A small multi-label audio tagger, trained from scratch.
Model: log mel input, activation reglu.
Data: trained on synthesised imitations of 52 everyday sounds, one a clip, 39062 training examples, 47.8 epochs.
Rows from block 5 of a small multi-label audio tagger, named by matrix and row number. Rows with one number within an expert belong to one neuron, the router's apart. Each number is 50 + 15 x the weight over its row's rms, rounded and kept within 0 to 99. All counts start at 0.
Before each expert's rows are labels from the 100 clips, of 14848, where the router gives the expert most weight on average: "responds to" is what is common among them. Only what is clearly more common there than usual is listed. The data: synthesised imitations of 52 everyday sounds, one a clip. In brackets: how many of the 100, against the usual share in percent.
# router: router (model.blocks.5.mlp.router.weight, 8x160, trained with AdamW), inputs 80-159
# gate: expert gate (model.blocks.5.mlp.gate, 8x320x160), inputs 80-159
# up: expert up (model.blocks.5.mlp.up, 8x320x160), inputs 80-159
# down: expert down (model.blocks.5.mlp.down, 8x160x320, transposed), outputs 80-159

# expert 1
responds to: signals (61 vs 11.6); siren (46 vs 2); mains hum (37 vs 13.1)
router.1:30 60 59 60 26 53 40 61 36 55 60 39 39 75 53 52 46 70 49 52 27 70 38 16 44 57 42 40 49 78 47 37 39 48 29 49 58 53 47 71 61 43 32 64 52 67 54 71 64 61 35 61 49 37 58 17 36 75 41 41 20 55 37 77 54 37 48 64 77 72 71 34 39 63 47 74 42 32 64 61
gate.0:68 38 48 37 64 40 13 71 47 63 78 18 58 39 65 61 28 63 16 64 58 63 58 44 47 57 50 24 60 38 47 62 50 47 37 47 45 66 31 71 32 26 49 64 54 66 64 25 50 47 42 50 72 57 34 50 60 19 45 45 41 68 48 35 47 33 51 79 39 57 52 63 54 50 27 87 31 45 25 69
up.0:47 46 53 32 44 55 49 76 32 41 50 80 53 64 34 18 68 66 42 43 57 37 63 51 61 80 55 69 59 45 38 69 53 45 64 61 36 67 45 67 47 49 53 50 54 29 63 52 45 68 35 60 16 45 72 58 33 55 33 54 37 20 53 48 00 48 55 62 75 42 54 28 41 55 59 32 66 38 66 39
down.0:22 45 47 59 20 46 61 56 54 62 52 61 62 47 52 56 16 79 48 44 43 37 27 50 50 53 48 30 46 47 37 69 64 58 35 08 46 44 45 20 51 66 37 55 77 49 62 60 68 63 64 45 56 47 45 46 38 69 37 49 50 64 48 59 41 57 41 20 74 47 57 50 69 42 30 53 25 39 42 30

# expert 4
responds to: church bell (42 vs 1.8); signals (42 vs 11.6)
router.4:67 30 33 74 07 42 58 54 64 49 39 33 29 31 49 84 43 47 30 56 33 64 37 49 36 45 39 36 30 34 68 74 85 59 53 36 55 53 58 58 37 35 39 25 61 63 39 57 65 15 37 33 57 57 29 59 34 65 73 66 53 55 70 33 27 30 46 54 47 49 39 68 48 59 22 38 31 53 65 25
gate.0:48 48 43 42 37 90 39 53 67 36 37 16 53 61 49 53 43 48 81 49 52 56 25 51 61 45 35 44 66 20 47 67 75 59 84 56 57 43 64 48 61 67 51 42 35 54 47 35 98 50 53 52 48 60 48 52 39 39 49 50 52 82 38 80 45 52 43 62 19 42 39 53 36 36 51 60 29 59 64 47
up.0:46 61 58 55 57 63 36 60 20 45 61 78 64 70 12 52 49 34 36 52 47 26 56 34 57 70 82 40 57 28 44 70 71 23 52 47 52 48 39 58 51 58 25 40 73 57 42 31 38 77 61 16 38 85 47 68 69 67 25 40 67 58 44 35 51 49 71 50 79 54 54 43 36 51 43 55 40 15 44 76
down.0:53 45 57 66 40 48 45 77 52 36 35 39 36 32 50 40 18 47 51 37 64 54 64 50 73 57 32 44 48 41 64 58 34 33 51 64 66 39 42 40 52 59 47 29 70 65 87 63 38 44 47 20 57 36 35 67 64 41 33 64 70 20 30 35 69 52 48 32 63 47 42 65 75 75 62 53 37 64 31 63

# expert 0
responds to: machines and effects (69 vs 21.5); engine (66 vs 1.9)
router.0:31 70 40 33 83 14 50 50 48 59 38 56 60 24 27 32 34 20 71 34 26 48 60 45 34 36 64 61 64 54 42 67 59 48 67 54 58 79 63 78 60 44 36 50 66 51 52 52 41 55 66 56 31 43 44 49 47 44 43 82 21 40 54 71 54 60 45 41 46 55 33 48 61 49 44 30 32 18 69 66
gate.0:61 59 67 37 62 54 54 82 64 36 27 48 24 72 59 43 32 54 55 38 32 52 51 37 47 61 59 43 57 11 34 18 70 59 54 16 43 52 58 66 48 34 51 57 34 67 33 37 42 66 48 38 48 44 52 41 65 33 60 36 73 55 55 52 37 63 40 36 24 55 73 65 50 72 69 64 61 40 61 44
up.0:58 32 46 65 39 23 62 70 49 51 50 32 69 40 46 65 59 58 73 53 67 61 38 53 60 39 61 50 50 81 41 50 59 38 53 80 41 48 71 40 38 44 66 28 59 14 40 52 55 49 47 44 57 43 73 48 54 39 49 57 38 36 54 41 71 52 62 32 59 41 14 28 70 34 22 37 62 27 45 41
down.0:39 65 71 55 54 21 64 49 66 67 67 42 54 39 49 60 35 47 48 47 62 96 51 44 53 49 40 83 40 23 64 58 37 50 43 41 56 50 68 25 79 61 74 43 61 45 47 30 21 50 70 24 69 28 45 48 46 47 67 68 17 34 63 74 32 69 58 62 21 64 48 64 47 47 42 44 48 73 67 49

# expert 2
responds to: reverberation (66 vs 34.8); text has "room" (66 vs 34.8); text has "reverberant" (66 vs 34.8); muffled (low-pass) (35 vs 11.7)
router.2:73 49 25 36 25 54 62 75 64 44 70 60 68 69 66 60 64 78 70 72 43 29 59 49 40 48 49 36 58 77 45 54 37 79 42 51 66 51 35 58 45 46 42 49 37 77 62 41 34 39 39 63 43 24 61 61 43 69 55 56 67 58 24 49 57 30 27 23 57 61 30 57 46 57 43 77 28 32 42 56
gate.0:38 53 35 53 50 36 47 47 47 64 56 46 76 46 54 48 83 35 38 60 29 72 30 39 36 51 47 52 59 45 63 35 58 39 29 57 57 14 44 39 48 72 41 61 41 64 59 43 38 36 55 43 42 28 71 65 50 29 17 67 28 52 49 71 41 67 60 29 00 70 31 59 60 77 55 55 54 31 43 61
up.0:45 32 43 35 62 58 35 54 42 68 50 41 78 59 51 35 77 23 34 45 62 28 68 37 60 59 86 39 58 51 34 36 36 71 28 38 49 60 46 78 48 43 46 45 59 83 24 48 41 51 51 16 61 50 35 68 40 55 52 43 50 70 32 44 73 40 62 44 41 55 45 84 66 42 64 46 71 50 67 62
down.0:53 29 56 54 39 42 29 36 50 53 63 44 56 34 62 38 37 61 63 73 46 73 69 29 66 26 68 37 62 49 53 50 84 62 27 58 42 64 74 78 62 49 67 36 41 25 70 46 38 52 70 49 68 45 40 60 56 49 46 55 62 11 47 74 52 44 63 64 57 48 80 46 53 57 54 48 36 41 33 70

# expert 3
responds to: thin (high-pass) (76 vs 12)
router.3:32 60 64 51 44 41 38 29 59 49 24 67 36 58 62 59 67 76 40 50 64 93 23 38 24 70 56 59 25 69 45 50 46 48 43 37 55 40 50 59 39 52 56 71 40 59 38 67 42 36 62 61 53 55 34 38 42 58 38 37 57 79 44 31 29 62 39 39 49 38 33 23 57 65 21 55 28 49 42 48
gate.0:86 48 59 36 60 35 64 42 33 54 67 55 31 47 64 41 32 51 55 75 72 77 68 62 43 25 27 48 79 55 50 30 58 36 52 66 39 32 41 52 19 48 41 70 35 62 37 48 41 42 21 40 59 37 54 47 39 32 54 36 19 54 41 68 72 35 37 48 43 60 61 40 75 48 56 42 43 14 59 76
up.0:49 65 27 55 32 69 31 68 53 47 50 51 50 74 13 69 65 46 55 45 38 29 47 47 44 37 86 66 27 56 54 55 27 81 69 26 81 77 58 48 65 68 57 35 35 61 40 57 67 42 40 67 53 67 28 46 52 48 58 65 61 31 53 41 54 57 41 67 60 39 69 66 42 70 62 49 67 52 34 45
down.0:53 40 82 62 44 41 70 81 30 47 70 64 42 34 72 35 56 47 36 59 49 33 55 57 55 56 39 67 40 55 37 40 59 60 30 60 53 37 23 62 37 33 37 54 36 71 57 33 49 71 04 31 85 56 47 55 51 45 55 37 64 76 58 62 56 74 36 67 64 48 59 37 33 59 31 41 35 58 57 51

# expert 5
responds to: nature (47 vs 13.4); wind (33 vs 1.8); rumble (30 vs 12.5)
router.5:57 58 50 33 25 61 62 60 56 55 68 46 64 63 50 75 57 79 60 54 51 39 49 47 36 67 45 39 66 69 72 59 45 74 44 46 43 47 38 67 75 42 55 58 38 42 37 45 58 56 52 78 39 38 39 67 29 44 22 72 40 60 16 64 45 30 62 72 60 53 67 37 60 76 67 66 36 47 50 43
gate.0:34 45 44 62 49 65 34 46 25 59 54 26 40 48 15 51 46 44 34 51 57 51 34 48 55 63 45 47 63 73 36 51 51 31 55 41 54 56 53 44 48 58 76 49 27 61 41 52 69 48 46 14 41 30 60 48 50 13 51 75 77 44 49 42 69 57 60 17 54 51 39 77 30 32 38 75 45 67 35 52
up.0:29 48 51 50 27 34 58 49 57 32 73 54 47 56 32 34 71 61 70 60 36 42 74 38 61 46 59 23 34 49 60 69 40 42 30 66 62 68 71 43 72 30 77 39 56 43 50 36 35 44 33 71 46 65 75 64 24 35 67 50 53 45 42 45 63 47 45 55 59 44 56 57 40 27 52 57 49 55 58 56
down.0:51 32 71 58 46 51 60 35 52 55 55 23 43 53 47 78 64 21 63 71 47 52 13 50 48 74 41 63 46 44 61 77 51 61 29 37 70 49 60 65 65 49 43 34 45 60 53 64 43 54 29 50 35 56 80 50 28 49 67 39 50 09 53 44 46 84 28 35 32 64 29 31 16 43 84 77 75 32 84 39

# expert 7
responds to: white noise (86 vs 12.1)
router.7:22 81 74 40 55 51 34 44 55 68 67 33 50 56 48 43 45 24 74 60 71 49 65 58 72 39 56 67 59 24 67 51 60 36 46 58 46 27 55 40 53 69 57 33 50 69 36 45 30 41 54 48 52 58 70 68 72 38 43 45 34 40 39 58 69 59 58 26 35 48 71 66 32 40 60 55 68 27 71 67
gate.0:62 86 48 32 65 55 42 50 22 66 62 30 48 70 44 51 48 63 52 38 69 67 55 33 31 52 64 37 91 62 36 38 46 59 70 35 65 76 68 67 49 17 68 74 84 10 50 58 69 43 50 43 60 52 36 56 31 52 42 36 55 57 40 27 52 54 47 41 46 63 49 65 63 39 28 46 39 50 42 40
up.0:58 61 58 29 40 54 55 45 09 53 60 44 76 49 48 52 33 72 49 68 56 57 55 43 51 44 75 61 51 56 09 30 34 50 65 54 74 54 28 61 50 53 53 56 54 31 48 54 50 59 58 59 50 62 47 64 19 47 51 36 55 55 40 35 43 59 53 42 54 72 45 47 43 44 53 65 41 51 51 22
down.0:07 59 49 21 49 54 63 63 59 32 47 53 54 39 28 72 71 73 43 50 59 83 63 65 65 34 31 77 61 57 67 64 36 38 36 72 32 62 50 44 54 48 63 67 18 47 50 58 52 42 40 58 71 54 49 24 43 42 66 43 58 45 53 70 45 52 54 51 35 31 50 21 54 39 21 52 27 59 68 61

# expert 6
responds to: nature (46 vs 13.4); waves (39 vs 2)
router.6:43 36 33 45 25 66 68 45 76 58 61 67 24 48 67 42 47 68 60 65 53 41 67 21 72 37 59 44 49 91 61 51 29 74 57 27 39 56 37 57 59 29 36 57 30 56 70 56 67 42 49 49 53 30 53 47 30 67 66 49 39 53 56 48 53 38 26 27 63 32 60 43 33 53 34 46 39 60 59 61
gate.0:46 51 49 56 27 72 86 40 50 52 46 51 44 60 57 66 61 13 63 55 49 62 40 49 44 40 53 23 56 32 79 38 59 74 52 75 43 81 59 35 63 55 47 96 55 52 40 53 46 66 32 61 41 69 55 20 43 37 48 57 48 27 51 74 30 40 61 42 54 54 43 25 47 46 59 48 46 46 39 66
up.0:36 38 47 46 36 41 30 41 54 52 46 38 59 73 35 22 19 58 51 64 29 24 54 53 60 76 41 99 39 65 45 51 52 33 65 50 54 42 59 48 82 25 36 40 40 29 61 38 61 37 64 47 55 42 57 81 53 64 52 54 52 72 40 49 63 53 67 43 35 63 47 60 38 37 50 71 67 51 47 46
down.0:71 44 88 26 54 26 68 24 23 25 76 51 59 42 44 49 38 58 45 51 27 39 67 37 47 45 59 10 44 66 50 49 59 47 36 62 75 70 35 61 37 55 59 32 71 25 64 34 77 39 44 48 57 63 48 58 47 33 61 53 61 24 25 70 53 50 83 40 27 29 50 70 47 39 57 44 68 51 56 57